{"crop_scale_min": 0.8, "translate": 0.12, "vocab_size": 35, "text_encoder_parallel_block": false, "text_encoder_inner_norm": false, "optimizer": "soap", "shampoo_beta": 0.99, "eps": 1e-08, "precondition_frequency": 50, "one_sided": false, "adamw_lr_other_params": 0.0028, "weight_decay": 0.2}
Rows from block 5 of the image encoder of a small contrastive image-text model, named by matrix and row number. Rows with one number belong to one channel. Each number is 128 + 24 x the weight over its row's rms, rounded and kept within 0 to 255. All counts start at 0. Numbers have three digits each.
Before each channel's rows are labels from the 100 images, of 14848, where the channel reaches its highest value: "responds to" is what is common among them; "place" is the part of the image that holds the peak. Only what is clearly more common there than usual is listed. The data: drawn small creatures on textured ground.
# c3: 3x3 conv (encoder.blocks.5.c3.weight, 80x80x3x3, each kernel summed), inputs 0-79
# c1: pointwise conv (encoder.blocks.5.c1.weight, 80x80x1x1), inputs 0-79

responds to: crab; black
place: middle right; centre
c3.43:101135164123151101101094146135114151109135136130140159171062141139126161162141172149152115115118143106156141097111122169114117117119100134156143145127129140119143136079112136115114131125120081146184089151116117097134153144151094079099126118
c1.43:112145160119133111115114145139116143113135111146104147131079171122123143153129158116140106109108123131154130113116145141125131115013101118146159136108116117119173118079103152100115151112131118152158096124136129083125152155124104092124140114

responds to: dotted; orange; yellow
place: centre
c3.54:104131124162133113159143185113137142090119107124122118160130205110155079084136127105118141124134125148142155130086131120108120140118134170143048115083132123145122170145097102139110110138136128092121106126114127128143135137110129166134135143
c1.54:132111121188120130149136175101144117089118089122123104148155191109144093082163127120125115122131119163139147153094141123120130152106145177137081140092147113163137076129113108150117121161142134108103123123111118122149128136111126171125124164

responds to: dotted; scaly; red
place: bottom centre; centre
c3.9:129078105091100086109133092160127111089129081154130103153153162117102109118140132077156115101138163140138127157067121124136124142135125131114095084134127174139147091147090151127145113110118135137157139143111134142142150145114131114122090092
c1.9:156109118117123091108153099029130097090131089158116113140160147117113115129136128092166124106133162121141130182098126132132128123129158137104109103145153154125109079139106131113157119106120139134152141142115113164143149158110121112106098111

responds to: dotted; red; creature: caterpillar
place: middle right
c3.70:154081097064102122119154110165127143090117156128094124102135123137146104092135133133125068105112080138098137157108102116130110133099132135143128073093099102109148110138105141159120111150123146108166135087129138107151124124147117097143110109
c1.70:118091113091132117119152121192115161110114132165127156118127130125129096105136134144108073125114114121100140147110129132128102126125118119108090139112101099107140108132094130116137117140108126115164112075139131025162131124124107103138104149

responds to: yellow; crab; orange
place: centre; middle right
c3.27:117141162151191113101143119127141143087124097130106121126115091109128154094117102157157081148129118120113148146120131128103091191147138141104121175134116159117080116115163134084085135119132120101121119082110116115152123132130136138112138083
c1.27:077166146143142128106130097109143140076132077146081113117117092099124169116122106065149101154136130094111172127126126146112096155143125145102122130151114135132071131116157147099089143124131126102092124097112113123130129121131131145116145093

responds to: dotted; red
place: centre
c3.65:124126127134090157140147133126110130117098110161143129167128143107074103116153127103130085116124103126158151121138118103105130120153168128156072145125190141105109140161179100127123166129148094135127101152097105155173155128134133110115168131
c1.65:137126128133095142146164128138109131147108094160147103153167147117134096130140121078137125124116114134165143118140144113130124115158179156177104146142173144131107134179151132129143144146124104147043110145128121165171141114112138110122170137

responds to: caterpillar; yellow; orange
place: centre
c3.44:116125161113081126126129127154115112098129094154119132160144098090112115140123118159104076130141150119124129171195127075110127127148164114135118082138172180116146146109130142126130115103134130089139119115102129125114114166163103107112097154
c1.44:113113115104103145113130144182105153116115091176112148162156111100100098133128105166106131136100134095105121177145107116103129134140076132132147098124148176113102134106146151113120093128142131064149118128081126154132106126149113119136114162

responds to: striped; yellow; butterfly
place: middle right
c3.42:138084128104161130165112139113120093143159130146163126139074167117124087113133121145107075114138111143154114131073153086134120115107159110137137087136181124159136112138139080139119099123130142092119122126135115148143100144111135100080136144
c1.42:147080125119168124131093145127120094146148140140141129121102141116117106093160112141103084098133134109130100158094127084131115048106127131121132128100159131105143110140154084154125105151160123076146136119132113156152115101121106085113101135

responds to: striped; dragonfly; yellow
place: centre
c3.23:094176164162102142127152106123122116134141121101140138095094089151142130149088134139151078113119103109135139138136124142130120148119134110078145165096131115107093145092084132073155083114122113133140118114156132098117178119136163128152147148
c1.23:089181164158107131113131110095143126132134113114101113090112098136140050162105136126154088097140111094136150127136125140132127130104102111063135139119127101120077128112097130086147082115113118124116131128138146098119147125135163127133154148